{
  "dataset": "rendered dice on a table",
  "image_size": 64,
  "encoder_kernel_size": 3,
  "encoder_growth_rate": 32,
  "decoder_activation": "gelu",
  "decoder_block": "plain",
  "decoder_upsampling": "nearest_conv",
  "loss": "l1",
  "init": "trunc_normal_002",
  "beta2": 0.95,
  "eps": 1e-08,
  "max_steps": 3800,
  "lr_schedule": "cosine",
  "warmup_steps": 380
}
Rows from block 3 of the decoder, named by matrix and row number. Each number is 128 + 24 x the weight over its row's rms, rounded and kept within 0 to 255. All counts start at 0. Numbers have three digits each. After the name is the row's rms in percent of the matrix's.
# conv: 3x3 conv (decoder.decb.0.1.conv.weight, 256x256x3x3, standardized in use), inputs 110-119, a 3x3 kernel for each
conv.89 121:119101127164128070093125136158170123109127065116125154112144144104148142129113153150123158132084134162176148073145127170149110127127155100188152133135111181103132075114151141086088103129119129131086109140153136089123127134131106097149135125117114114113109144113142175132
conv.90 066:064141122122115115185136142115097122129132153113094117116113131128147151146082113095087140155102095085117118165181091102137178088054114128112121162120097129103124155148070124137130165154127181149147116142105138157167165090108143127110178160145116151124122114140144164192
conv.91 102:101128140158198135093104128133137104135145082099096148106131158142094130171161147109150149072156144124106142144134057097154091081103097155108139136124152099183060166145102149113112112115120161146136137133161117106141140108099147112157126120125122137113144131153147135148
conv.92 094:153132108103106146127135143106141145161112125106121139121160134124144119136118128092101180121152119096081148127132163126174140113105176147134117156157122125128135135132166147138153157119113108110170147160107151075128171134120134118130100134186122121144118097144093117107
conv.93 106:139159155089125168145147139115127117092106127112099136142152133179133100132085142130085137137114086112126150181080078086150136124112083129112139098097087144133075152145091130127114132128125086122157165105141124123142100110181175084155121139127113132155124139142107109127
conv.94 096:112185106115129096170107124110087147165056131138130136108153143118130142122115162139069039092233054121115137159083151065155047147126160102154150146110100113139137109146124118149130105161132107132121146067133110136101113118107136123110130127139118179103094155104107152126
conv.95 131:122134094138111152104135139074131124137123117130154145123159114129148121114144114136105102115122069141139139096132106096081194130069154133139091116096104135178126086102155120124122130121153101146194145079109131149106132110141140129128120112140103162142143145135121115109
conv.96 090:128099151095179121151162164142104102130118117139120125138157132139110147105079110125118117094055132124127157147119141094157117123133100118130147125127129154108165110121139137140126169152107142132134135120122095120125085142129117130123132131185132130150133147156124152105
conv.97 113:067128136140111134146147118167098149109136104115143124097134124151129098150129134142133148157099159132126146100152131109104136107134128159128114141127123141116105185185103113104126107112139125127148141129139110088122150113106161124115134133102145160149165090105151104126
conv.98 103:116139116114100095134137052113110149093136153082151101106143140143115087133143113127108153090181102158105136172180168112083105152150081151077158137141144127113105117081135146092069150141144091141138126130160134110093156149165117159126053093129122126140153106138137083138
conv.99 086:156096099114145164175123147127123127154135102143135149130111106119144096139116153115165146132118164135117168121112128150209138146108114104127131136109151128138152148079117145096093164205118118098141115092100171138149132121131125106092126136111141103115117133125108117142
conv.100 095:105132096144130167148154143138148082109109158132157110099120091131134129151165120116124104128157124158180094110134135137115110129148123108150134109103131144122125133177116129124153111151141113154128136094136126147123076102113147106130161125068107107154139151160155157165
conv.101 093:102137140104135102137085118132133119108125139122095127163155153156126126116133112126146106111134131126153151117144185142085123146152154168117081161122108167110081123149111136137136121121104117141110109093095111153108154148118097167137089136154149108102133086099143111130
conv.102 097:136123158146142173094118156150119124132111119180090126120148133117091104140147135125139116105140147169111138123098173172146068075142090125146133110144144140132133087096175121133127142199109119126138104160123182152120127088134144116130145135117141139133115110140120149154
conv.103 126:132144123123101184102072177122135086088212134073092109153101122112121166156139115114147118143137133145183061134166099099131154195061159142141152141120147134082132121141136123124142156112097131127141128095114126136151122122134129137126152144145117126111121133114137133137
conv.104 089:085159119112080107145136075133093135146106144140106120108110089111100121156156150099153143156107200156088149140160132089146166165053144165145119151112124155124123159108098137127125102131103112121160119099107204155121112174142117177159104094152130160127102115124147106146
conv.105 082:095121111136164136129146112146152131106129136139134119108144137120139157110124102148155124116140110152150104134119114102118101108130110115133148137112134106131157135094154158114109101137192133109123140121142137156112099106109130109159119141125109136175146114160152123148
conv.106 075:132122141150148085123118165109119116104116109121141112125150152140141126149116112143104138194102159100109143158166103108188134140142110123099114113109133084144153067124179160127119120134175087139117157150121110113113132118121129131126096126145097112149105106117121139141
conv.107 113:158157143126091128179154118121159156130118139102136136122143143091118127086127147100163118117097100141105123129116121164095182144129107119104125138102076119103133158105162163132148091100126154106094134142145121134157098159179154101134173153110138080106116133151088153145
conv.108 102:102156155135150151130109159136177134099142122109142093097107083152134094127139103139054090128166026143151143094108092115137087116139103118144138133129151113152127104106142141155091123155132122111104103127143136104118101131137142134101095106091127079112123151099124109137
conv.109 065:121168113109089120071137165143092122140095100118120149129109116152119120158200135130142135160150120168132112139112128180134144175184132080107149151121144108104144111146150117094114139147124125096132122102159114097093212175112134150101155093128113164118132129151136146146
conv.110 079:116091109142164136128130166115106129157134146102150158132162129104128141124102132157117104208176126163118132168102110117073104074079146129130183106117157169127094134130115145165167151146171140115109104119095122101148101144137056068139139089166137178105132112088152105121
conv.111 113:131137138162130078178113117125139189093124108135126104123142130101112110155115119123129102118083157174073110119083145144147127124144105129148131129095100104120108104143124145128120168147109193122108179124124091159135137128097094125105155107133141132129144114095110120134
conv.112 065:123161148104107144084123166163113143133104150119120146131103133132159128134107113137123098110096151088094107125137118169088171163116111156153142143134120090106139179115101137153138110148120112138118145163127139151082119163135136133129135118156122153109108159133148155148
conv.113 124:187115124136146142118105153093158124118103121163045126096150122122105134136154142103122135144121159151123127157099124116051195137087075146130187156148124129108130134124111136145138136121114120147162135131140121150165155125131135148065090146104141119151102120145152142121
conv.114 085:164136149136125148120137115144121179151111144161117149125128154116114101124145126141195099154161122148157124098093095088140158058107159148147139100105102110172166139113138133119128120155143138153138059086120186100157152097151110118136153091117112135124126126124146153151
conv.115 110:152108164103125117084147118124144124112069170101094137132127120151130140103129087117109174161074154160088123125150090123133117084123124130102131104152136109130073142121118101141137148128111122131108130138133150127147125130124114090121116139113116147130110133147137110125
conv.116 084:141107134183143156122160167180138109144132104122141141119113117127110103113123100086161131134101146138157149132093099126106154113111153100097122073164183132153122099077119133148170064087137153142158154121115096074127146146120126122143096147141139125147088100139120133145
conv.117 093:118126133141111105107138131146127099127113111116121117114117132107123115182141126146163123147079134131087149087109140126143157147117077114137150104117112122149154159133150106119111104161122183192129081120124118116091128132140112116135124111113126129118086130105101141136
conv.118 099:084082164135084108133111112127135149111112100077134148097138130128132127159100134159101117133134121113126158104104170128067151097091131130124105107094121104134138139143130134123135127146164126124141141171127134137137126143119123132119135092125158138125131143138163156126
conv.119 093:090112121120135091129098158126121114140163170129130152167126138136124120090099138122148119130132124099152181109106162046137142129114139161083132159123127132152132136079098150108099150116139116097149127174099135143094113119132152175131086140145180166175141095110130086128
conv.120 153:121108135139110089107145150145088147115148136112131086135104124151142128125102127111132067070184165086134157158132131115109141220086163110137149125131114127123119101121139134115109131102106098109136141140114150087148138118126150135113156123124125128127126121138137135108
conv.121 113:122148177148053078105143188135114136104168161126048148111125155135118121154137138144140055104138173159094074144143118122142098126101142116166153131127134116125150119116120141102117125093143141132103121108170167161132175133124098119134120129084124136121136146093144138110
conv.122 119:189156109093113117148153102130153130132108151113147147154157151113139148135132139083088158128120109103114146186125125048179170171039075144148136162129131112120119095124136131124128143104133135086079109153196088143120166129121195137097067140102131147137141145129153129154
conv.123 094:145142123088062098165163132181167172138100146117152152152113105149159189132125112064143105093129114101117118137131145140150141137102130126104144117164134105143129145158134128144149114087161159073112102077145130139098155133137152158119113163110117151138124124150166093125
conv.124 120:128128124122111113127167094177135102103127125112143113133135112131142121121121103139079101099151083191124153146159128124068123118173102128114149119132102134119112123112125126146134128116134125113114124172121145135142105124150133119104103189114122134146143147127121134115
conv.125 096:159166107105103124112142104157114131167143113119138111178156167142113101150118116113161081119159113134096148138140074110097202170041086162129112171129131109103150157128157160103107154135137141141136133106126128158143132160104110163130094082106138154117128158135104133072
conv.126 136:080117112102147105088098092119097159129109114131125146151146156116157131114101120141162096041186120134120140168135195129146082100109139145130118118137097122154146131122140123127099146122109143180130153119146137106120123103154107131115138134125141134122120114137132120136
conv.127 083:175134166126135133125156138132130148123101119106101095105149145128132151128130113132155122104159101158162126136125070082119139112103140155091101124112130127104153134159119097109154076099126113126143120113106118157137139135099134158120131160123154154148124113147144121142
conv.128 086:141105120139143110126159130140142149164109140159109148114142142111116137130131065130086137146096153148108135138131150118112147082126090129116151123128152117143132157135107142130106207153167136096107119097134111081117112113123138145137106147105125138102117130127153143099
conv.129 082:094114135136116177175157167141121146139140108113187168112137116132127086146125141151111172156181124099094146134143175134167174096148117168096115114109141161161105157148152122148149091162100088115151171122128121133155115120107129104134163166120123131131117118114125143194
conv.130 071:135146117079075113109116071137115118098112119155114109111101132142119088139131100114138140112100148119147124158103102121079162177153110136152134153109103144124132120138161127137113140126130097115104125098109104154114106159178134092109158195124124086103116150139116156141
conv.131 119:111101164135157132046091084151147143120123120133098115122123154117125115135108142167097105141132149156051106132163082149136143196106129135118147080132112107133122121119126122133128140170129157068147133133081103070140177166129102100119065098133167121124135106125157152158
conv.132 065:143075137115099170144141143124158112089106128153107106140101096121092143181141106155076089185097148118088139169118036101103157106131121137130115128164125139154137085105137130121118143145111081117091116136153151144133132164095180121151171118159099132114100128123147153145
conv.133 095:174147142145129149156112135109183153149134165121113145117108147155123100141109146121140188113116116113114153121096117151103083166113156138124184089132117114113064076154176131137162107077135132117128142145144145128104138142145175137189162133128152093123144115117143135126
conv.134 085:120129131137107139161144097122112130081152113101138147132126086149121123110127123105128121143131131159132132103120149113108113133111138153133128155117090139106128102145101139133121149165113117120112139159143127120121146126128143117108170121133122105119135149137135145127
conv.135 106:103142131129093085131134116104142111116141120167132116115119106135118152114128127138112089190105132128135141091148176135101057172182111120147102150134107109135103110139093109121132117125126079150121133137103145135112130138114117118139118074095127126161115139135111113127
conv.136 086:140133116127130128104131127130135151110098130131145134107083098113140098088143093157145162191126113105151091136144147126120125189042071120131168093135149093126126110083146124117123137099186120136130100132089128102122110165170123152109122124098146111114111106099186139148
conv.137 073:099142113150113132099147144136164143111145126131116128132144115128150106090106084151118132130105151142144112090161100168105167108121100099114113128117121086128116136123095115098108137101160113120093122115135170137147128056120104077111098125097119138171139116132122125160
conv.138 107:066138125128113152184172108118141123106170129132135148117088130136138134133110099113180127140126162090163156135106095075074166201093105123135129134146160114147114181123150109154097101150143157102105123123123126121098110056121118132136120148120145111099130142143126115128
conv.139 110:104100090105105100127164141165095124128065166124097144100107113203152139097109083131135174130078126158121107157071175144114125139152130165124131115187092184101131144118117153122090149159119096141091127093177167151146136140098140103120141154106133148107137120160135121108
conv.140 103:138098115099176163125062116104198122120103121157084140115111133134099139104132137105123179119107117176141098146135173149118112134100144143123118101075169111148111155123130144145124157098118113116153170162119146107150117116111154164081121086124123090125138146134149094128
conv.141 112:206106123092123170156144132087137131165077107152172147151124153121103143132104108110117082092130125159128171099095134125177110087111142167146139131105103135132132139101170111124127142115153159196115170114154145121094145127165114119156125135155127142126168140127164152126
conv.142 121:179163118096127125137135139148138144080113132149156149088085119166157136121124118089135151087099097142151157150148141116149137114120166188133132169069120164070123142160133124131121146117131123110119087082123153117116116125152111115131143143132138133115128158125128140120
conv.143 097:087101139098138099078156087108138123131102103173144143134120164072098077150146128138143126150150123100118135168131117174113168084139136139138166148175116141149132138122138155140068145129151105135100141124144139160152124145155145118110090145141105119126136122156130153155
conv.144 100:129133117102109138067157143095140110134158161147088148157126134123097118137103124148128095170075129128076147146136113160121125108209142136108144155136086098142110124073152148129115141127105111127140155164191142137105099065111133161134127142123141107127157127166123132142
conv.145 069:133139130154152129121149114137128140126148137127134109119122126115101125090116138121111118128117089094129126140115083134142127123143132145158133136133111105140141063059069092107149135074093136146130087135143106156155122134129107135131148138122113131149118121141127125157
conv.146 095:117116123159137130058138188165124114114127117132138152131155134117112153140111142137147140131111129133142107148165133148095095107200175114117135135132125105143127131122068113095075135094071138114141117101132110120131142125075118145110124111138156128105143141136137141132
conv.147 128:104134172167174148116057110148114118141103170139122120156157133112145143132144119145158166154131110118075100087138152128144105061147116137123093084149109126069120132104139137122117153116124115119117142123134141165121133144144123101150142135158131149144165145138144129109
conv.148 113:090100095130119149120138103120139158144108142118102123122130128107142185180125098134126131114103087189100144129149111138085136156158121144137082101139157143128110130137113139131133121148147123086109121113094156122168109099130126124094130132164121127116132138110112155157
conv.149 061:138147110103116102164037167113122120088124109106162167116140136104131123151115136164066111142138162147153137130131146130178072153153148098120101119146133135094142149187144124115116142147140168144124124126125149155125151107099148123100167099118116146122119104129128137118
conv.150 092:138124146108103170160143096177128102140114134112140125104169108138176159079092135128099154144189134151088151108139144126151137129085125184103153160069141107144151168172113135122155120154116091101169156130121127128166154080114088115127133122105145122111109137163125136132
conv.151 106:125101113141191167099118079161120128100169151107118139128179135141121100152130157099100127170101101145143172083114102146121162173083074138174160124148118131081164121109147140153088097143142140136111140132165108121104121103122125105131120061112113164135161106110113138131
conv.152 078:143125124109105103113092075080141109135093121124138085151097144122117115131136149165088140084105146152106162122137126123096137154137127125117093135154143118166149128144123142139123126154133162140093139111167102130111132182126114127072163125106144149130114115137110104105
conv.153 068:144080153134105122116120097136170151139116095121160123117124103123137128115108106149053169155099132137080120122147108132132161112149113169101120130100138146107137085057143123129165079122193112136167104091137138136099137146122131118159130099142125106136104096119133122109
conv.154 152:144146189183068123148107141119120151136112130141148102137137092099165115128074114090103076098159158156093101132172118063173207173126108093174131133144120159144143158107130130121150118146141140160110126145153152122128132100101140154171126112116125107146144127127118121129
conv.155 107:138048113148112191108130098116126115105123092122122151113139144172111077197140143151114117155117183157119134112159074115138122136129106134135119100153160152140150142136131123133130122146128128115144106146124126064084094130133097126109137137105109127114148118082159118148
conv.156 102:135141096067152114203100155094148119124095090126189107134177103112080107128148129139115131105129105120119122126176067123150143143147155141108200148093114105173148130099148112146122136139138181133155126158133132096102065123127118143109109129146121142129149183122126110144
conv.157 058:146143134122144146130128112124099146097125119130141123092109060152114157141122093112156113103148120101093103133090130108118094104123079134101145098124144134133153136133157092134164115137120121103134145147121113146140140116108061146170133117177151166137120118110127124128
conv.158 086:146146177097136125107101155138162137112112108114128102109103145140145150137136141136089077079154125132165149119105128120153082198126184119109113097150105116103140114075170125086135109070141082125141117134122098119107135149149101121154132137076160089117155106145146075122
conv.159 101:111092128149193119097100126112085098153183089070155126109122160165124153111121110138152178181149120055113082066086147146133064138137110129173123135158149081063135134109124122128164121086128125137098108112171130120136142145108093131156145110146139166167179124119142115113
conv.160 086:117109125148102162122151148103111136099150150132123113113113115114119118116105100169065149146108179147101188151173087159106150179100145142120172130123181111110132127104128139110116116103132151115100147127157143141143132121093112132130111108139142147121126140114135127108
conv.161 120:133101109178131142157099108114119122135134089106158139122123134134117142109122135157113112128161153144136107143155063145137129070110166134130123111106134112147118220143148121116131102136135127136117149142144151169155096092160076133107146111129141136116131112135145116137
conv.162 123:120113171099114131159071134118067148169134177127122139122140148132130127137164112156162177099100126142115121151139151034164112142122148129121116129135124115135161142134094134156122147107120156073102104099172174168117133119114150121110115137142140126124141132120134128110
conv.163 118:109157109126153150115097081144162136164085143131162178151137099098160141091146128143129227114118099095183136122139129099115123116119172108116171103106149119128134119140172100093132119107091137141086092137101132122159113104121149128152164121123135085134144126172122103117
conv.164 140:200171152125051180139126139132151118141147144128085169110076101141122091147155108093175157112078148108142125120175132118155175087101135109110103124104097143154103132149094110164153126136129155180141123107080109135142143125153130137114124127142140124164121103136140110143
conv.165 130:183163096136157136159130064155142118118092110157115167134157105130101097097149129127081163164011202142138158118151138120151119111152147120109139128146126125144142103142127142131152141108132138143123116115131136122124118135112132127148124138125149115142117158145133130131
conv.166 085:097130108116128126162165103112091121132129140135146132136122119100141103124075127092117136126112089123077131111092149119118111116130122094086127095095133133155149079158102138157133101162112148169130102132104131134147115152115102101107146125159104167152104120144125090140
conv.167 087:145130091141157139108117120138110144113108117122126173139099109108141097092157125143123172155158127097131120118174147134099165106108075120134106131133139144131137125176130119135128112196119118127097117150105096137139174120084203106125145130166099160197140142148098158133
conv.168 074:111144179125069101104156115147128126167099118171123141113109132167102092142129096113158161156083142154124106079139128175067198165074153141102163129101143147103069141160113147157132127153129118156119098102141148114121100158087122131135132110169143134116146135121149082104
conv.169 073:172141120094115121139107110154078135132083114110141109124117104149093117139067070117104067123141130138080145171056116170082150130150148136138099082112147150162155163115116142117086091111143144122093108085165129138138124160151143168148134120155115133116167151144142138107
conv.170 133:237078114084135151142115104178162129153126139106135168163113133112146139118137123072147086140137076125137106118092154126135142157119102132119140114143136130122120119131146140122127134096145125081142127173133111090115116102139147085111132146109132156151116134135115155128
conv.171 109:077115118088130125149182172121112132132080142140111115147126155102126168125134107099096167153111127132134143169129113143132117137121065130094141104143127125162113130118104112075104132118118134122134110131112132106168157130132145118120128121079112102129119105120156109133
conv.172 116:148126174116144126121118110095173139110147152134122131116066143136125092147115100119066119183088140163133186141075147154114086110120138143129148115118145123149124132091164161105127127123102129149134132154118124115074122140143110115141124116197182114103137114099137129117
conv.173 098:128144110162085123141102152139130108112128104130116156089117119141130168160128121130182082090168080109160090145072144172169087117160205132090128100123128115154108121131098131141139117177115133122113099108175108133126143133149200073113169162100143138132119165149130150121
conv.174 116:131061123102133104165140119093176134120099162125157126113102128129111119139110118136121163158155130086144135135119159101190085127089161130117154134146113130123132134105180149144144130140121113157133097099144150164141138140104096153153108097117114124150137122116123128142
conv.175 091:145129158161152141087191195114137132139149143088099133097122118145123100150089103136120149153098134199143120130134106126118114145138169143110125102134153136157119137078165098156130100148136155118151114117111144135102106120141128131112122110149129066134141142089147128083
conv.176 068:095101132128141129143158106125114126182092136134117166141109145075119120142090119130150150125152121115128123108150141136108175110139116162152133113125157117160131115106164128151132167153143116108164140117137141135119140184113152128173141141124102128128107101117113150100
conv.177 134:179178123086144192120161071101109139136174172080136170142160111082108119085122117118096097088165065136108161090144110120120191190015086120113127140110187155157135120097171142096112149116128140125124093082101115109086114116109123168090120141122122119121114122145135126156
conv.178 079:097142089125115116154088109130140150139116143133149123116126147152135120113133144154070174121149124128122086099116104118103144139103099110143165092106159122125127096135118137178123148174149124110121100133119120114157118123155130125139139119138128073107127131140154127135
conv.179 086:143129084176134125141115144112095131104131144138115131127161176143100155146133112138150077117118119152141152113111101145143118123135156136156077119124122088146149143115142153115129135092114140139119140118098130137099147127101110133107134159074137113114119126130140137139
conv.180 106:121130122116135095068050162132126175115151117108143117166120140157181135101126115112109168126094107128170099154107143111119096134133098131098130138110115141060145155134135137113103102107126173156149085125114088102105140124147154113102106118120145142147120132136144120121
conv.181 093:150115089118127117183161120115097108117166142153129133171158145141156159103076139140110132135145080115112113110135141132070166149124097113136129132121126140158149113119134103127134139153113134138143169095189133111107104093117136147144127076133107151115136154094104145118
conv.182 122:134142151091116132123164186095116151124117085107039128147117121103152084073129142161107135146134149111167095129127153141118043125120071141127090106131073108099083116131106103089130150144122134109141122121156144120123154126122098106132085134138134107140134156152134121114
conv.183 096:097124109117150105155101119107106119114114193143134146151142121171122144112129103136130108104112100108138159129173082148110146120101113143144148092148118143161164156139158122154127152135115154140086124113108115124110180138139133138137135163105121131141164128137112107113
conv.184 152:145102125199136094103085191114154123144136112132113134160125143116108125148094116126151158094073099076072152095170129117168113093152158100159126111116151094175132125140126124150130151101137131154186135073034147140107142156140130139113139147141137138138121142136147122114
conv.185 106:052048125235155140101122135102125104113124132132142105139109110094160125140133146156131105143098157141094163127147128127136135134150106104099144109143120108161130151134097135110123130119103134115107111200185102131151121116126132062119115125132153102130125107105149121139
conv.186 087:087133147145118145078117149130133169121144126132145101155120161147157140107124134126155104159130122146150155157132149073096114140086161164117152105090163081090110164096117161143132142145116110092151109066138152150135176115107178160222095162158112114126124128118139122127
conv.187 094:146078128119114145139116124120157090117107172149094178140124111126148160090111120145154125110126116143126153138111113143137133082147156129131181088132115122143118156078147132143144150144119119167078161140132101145126140092127128144112104105175137124159125104104120140126
conv.188 078:114121127173140167107106089132134151131141112136091093130167162155144180124130116114137136111147146114146122119117041090110099112077145126089117139101158163142101182120089118124134131094115165100140137111124137139125161144102132122111136179083118144110111147142124089157
conv.189 115:144173165120175086138147107123101142113125097125094118127126143127100134122138118144086125116127144131140149095109128115164152143109117138115109131128133137120113138114113141115119151109130141106132142136146110118141135136086128138116120120171124155115122125137121139112
conv.190 101:123132112167155128109174108123117091116148154133115135080128156126083123160143109121140091104145142122165102133157128106038160163099116130146139118105114147135113126142141138117128176118092099142121112142128094126146096130147140119114125158120135148114134122105138110098
conv.191 092:163123111134071138135109051102146125155142159129167145138129139099114143100123110121067136064155142138112074151148119159090168114104071136106142116111140086113128110131121142113118117128141129110078124102139179121104104123157108108114126107137132149151126119123078101116
conv.192 117:138127103182119108076163183143160160148133149162107130087117144100139123169179077125138135160120139164119072105143184149117098088131130134104117077100134144121147119114147150134142163105140163122093096134146100143106096140120135091145145095130137122112119136098111153125
conv.193 066:112118135153116153152126146108094128098136133118149134169126142128090146162110130179121127151142151098088134135098119088118134160116079130124135143141159141135113131106137139105119153151118143114146154118107161130101099120124071130120152117132106126105127129088151156184
conv.194 107:124109162085069143145159083093140146123136098155179129145113076145099161104071200144125098116108117155108136123122086139095133151144110146117143130106101122109160119133140116146133118117138142079104092137130126113138132148102088130120143068094128138143122130111140149120
conv.195 106:108105162174122117139117122121145124152137119116093142116112099143105131118132094116068083144160101114138117125090124138093143145104156129126061138113122136099148099177095134141133130126130156147107125160136128103154170142146114133137135152103116187142125132107128116101
conv.196 140:115109132173120076042118162130050041120191108126114122103130166137110101168145130129134099132111166129141129097161063177126096123129151121128119179122122113118145116123135137131118163143102152155148092066108122157136114151141106130130141116148111128142154111129121133120
conv.197 085:106118132136131049106085147125116162117137137144115149152120076108122093095129146069153139139126075111193186104137100125138145129170104126167125118136160161153132141121143136169150141123143119140136150128082128126119154126125148129119151161088107097119130128137156154139
conv.198 144:085154147142158104115121105147118159134094123100133100116141106142127128085140149160041106089183016109192026124100154132117081079151183144122114152137111166119129104165111125127158131126153141097116135139144119117131094127139136146119140120105140134138145143140125142104
conv.199 063:105128143139133130108177121143116125147120115119131115110121114113120108108133135135121086127116124154104099213141132105124158128028105169129116174134107134149116168166152126125121127137135166120168149134161128114117136181167152140125131161136149154158139141154133115139
conv.200 097:110118113149121095143132110142087149143118123094132145100146156154159092143114096130168066120129146143128162142163167109156171101165122117121169148121120102143145146115120158081098151110104160185131119111119156129169186137092155150142132152117091119113143130098126103108
conv.201 068:096118147118121126153133144113126152112111145121146158141127155129148155134131125090103121108136134081079100154140147118130141119127150142136119139109106129095142164144158158112115114059057098100122130132101110112109125073113134090079133123102130113122152121138158092117
conv.202 115:151147116182129069111143124068154175123109086134105125125097108114127129124160166130125192101139167114149124133191143162105079132125149088108114104143150136112081138141164094091138126175078162132140106111074183151167146160133119137121134109136116113123137143118134133114
conv.203 087:122128139181116135163144165118122122120120120128108141164120176130139075130109129156142099082167155141110115111171088109161081118130180148119103169155135116142134142177177127099105110108117157106110113131144128132117114101152149163112102153129132110086148131119130142111
conv.204 080:096138148171142090113158167121091129160143145132124137104129162163132124080133107160102147145132133125171160112133138144100107136125156136165145114111101134122124126134155164107128129125092075125160155148164110103119155126126102111149122093166111145114142154125127121101
conv.205 104:116122061102121134181103109148113120148126161105150114125179111178107111118134132124105112133120099091082127159102074131159103162109082122127126128114109130108128122111107105111117150097106164118133138174158191116159135157147109109104110166099132118142144134119140133104
conv.206 133:112146087093154158152139111114137137104135136161168132134131105112145155152124141078118175134178109127108170132114142107131148106202100124132158142114139166118159132137132148093126155115136142125107099093140106157121120127125130106111112114142107163116126124148147118147
conv.207 086:155122132086109140162105087157093163131134132134131145146092142082145099170116100087123123126130107094130153118107065119118113125078122137128105140095134131084125140087140145096102141110128109124085100140137147110148140093131109139158124086094110136158144125123139119128
conv.208 114:151186148103093156113129151110104137145095115116148142149144148118101092161116135073171139134082143114093097167141091063107126153071121142141117088141108159122097130114116118164112117174117103083110142145151129152121130159142141144123122130136139136131163115118126158135
conv.209 094:151167169090093085147150112123141145138133152102138101095147132146102113122097110108117132176110143106163140104140092091147213132162143125125156096095132147151142113128139136081126160106136171155111161116121113113125109128148111106092146136103124139151120094134115122106
conv.210 062:149130097130112152162144109133141134105130137157125119124115131100095124124119121139134134174142138123119071113070108095095137126127079164140117107109154068121122126144151102102115116135111127146144128099135114149133116085030187159113149124130119110100139113125120135119
conv.211 107:110075132116138113086124091124153123175106129114125145154129127142175143121122141154111134125136112099106114079161160132147127114183121129121121144123118140118105127158169122114134117121110127137090115088113123166161149160138136150138130122138151107136130151143110133156
conv.212 149:084161128109145151053145132133146079141113170125086136134142103144136128097118122150111100141100108090122100180085181176128177099127086114140109136120126123146145141120113114159132117115133132134150109088104107123143126137138124141114129140123124145105140131129127130146
conv.213 101:137113100148115092196080148144120140151137092121138115152152148111140164130154105173183103062172100107079129116109119020174137096067147114132140131146157121074131126106139101138131124093135114090086119185137132126137114139155109127141086111152132115127149113149125132128
conv.214 092:155133123101165078172127133092121101121157143126141122120118129147100163154119129122099111131078124158162111124047188160170120089120105145113112158136106161152157159118138149095140151116107127189133117136100112127172134144164123120124104128126087102117122103130123119114
conv.215 072:169087151113155100156115113142152116100101114118126126095113145104148150091132104161130124134105137105138143210056126171147142115132140172081127140129131154129152119165105113167134140130145129084130169114146135087117167134154150107134082101140098137152139184161153169150
conv.216 124:142080033129112148133112178165195096114114180153064124168075144150145143121157132156150179116112109115170097135162109136156119127095119119114156122138121156101142094117119151134134138130112098127100140155152134159138099104114172129081134132141139123116108122124124139119
conv.217 099:140159149155110117070130154145112165114132124122112111115161075127115161118132084128167132138182117109102167156155118117043134093117163141126168142127140095143130173169159113094116162123114135147121140099095139136105145114162127086142121129118107117144128114121151138161
conv.218 067:113120099148162135188106133116136136109101144097127124186118138125175112113117137125112115107123075093188141109131128089100101172059137092111132103133151100107137137140119101169105090156119111138149146139140136112100164144100114133070120140118156111120103108172134126137
conv.219 123:124117126100160178112112116144142091134136152159169175148124123149144151081078158112105184166116075109142138093102135147117137134078171122154109120137143142147103125113124169125122148118128122100151141176030113115182144113076122133105146122130111123140119130097136122136
conv.220 115:076090126060148082124129108087086128157121166107124107111150095140134102149145134045139122144145106149147127101111122147169096103167100145154114133145107101133093135098147110128123158153126101082102070143155165125161147145182127123124142147096152127138131143141100105129
conv.221 127:107132127122180072118063251126118087129166116109107067135112155164117126107105117130136086108150204142106090110120153083115129141056164142145130148110136146122109144124115151129138133138126126104142186120152109148127129126117104156139095146151117103120112122136118140135
conv.222 134:125128104123181151168174149164183123128121111112111123116112168133123114083154162129087160171085181164135109097175073136130192124135122103106146116125108150128149124129142120112122121126144144141168124131152129124089096156129120121125124135100123114115119151097155133137
conv.223 095:126146097166127118131149099106094120122123129115114124127131128132164157141165107088130135139149140132121091133114113123133140110117159114093144130116116138108150163106160111105164118112092144145129128123113133185116164137102104126123153143087143158127135146170130130079
conv.224 137:085112121062156160123125107115141146144170126147147122172139099121077134135167137132090119112111123134178115187132116196140140077146153107113141080145175127155135174138104143090137128115158116144140145141116098098098152140148124133129101141139112135111124115145145125152
conv.225 104:126126165109104126120147116160089114150123120127128106124116133148136096100166176121049111131120078098150168142118088128136146139120116129115135158129106105138114163098147130148112110136104130145141082101108129165106137149132164108113130097145143106117126164126096093128
conv.226 090:102138147150089162079123150139099132125121141154109116138167128129150127117151107134138129163146154187101150194131097121129123091091192107129156142175138155124179172136141196105117151159149135113144111144126096075098116133139113109146092107141136153107143138151126103141
conv.227 088:156149176152103129160151098175091114118169130094126176105102092136162105070120114094106122159140122119172111120093143169117147068139095122121125134146163133143139153126096106070092084103151157168189150124123079120109127116115114098123132133119118120139133098153130111131
conv.228 078:164148143118119149108151140142080087140153134125166119099106144152123127118110142158136105145146172150103142121173123083099135166123137121120151161106150144117130150085128085136136143122160111155132153108105149165131109135172117127091106141115128092080141137099160116138
conv.229 086:110111145104125093114102168089114140125114136121110127156095134163136181122113101039107100121142103134119122166186131129128130147093149138123137121138094155128142155169119182148123112163115110113102101130115143139103125162145074123132131107139156121139184128131140107106
conv.230 086:124120174147112156118115133138123126102086075146150153117108154163136151123122110128150128158130149155095139112148145097100134108112108122106112158127110146118105111131130133186181115138148147126158113096094166152153120106150124092080129104120167148122118104107131139137
conv.231 093:158138163149172120161119132168114116144112146109128117136111157108073103129134154151154111111160116149142138126117160134142104163121114100162150142118093105109123169178157164163117136092137144128125107141119082099143117114159163152133161134123109115121143166137129149120
conv.232 089:101095110143130123101125138136135160124136111147128107161132117109108147111119116111158116148105134096084169147109129119133107119118165128084167135124130173108127142090066166160093117171137099144151162129082163117112147146124141059059139079137153127140133149169141147133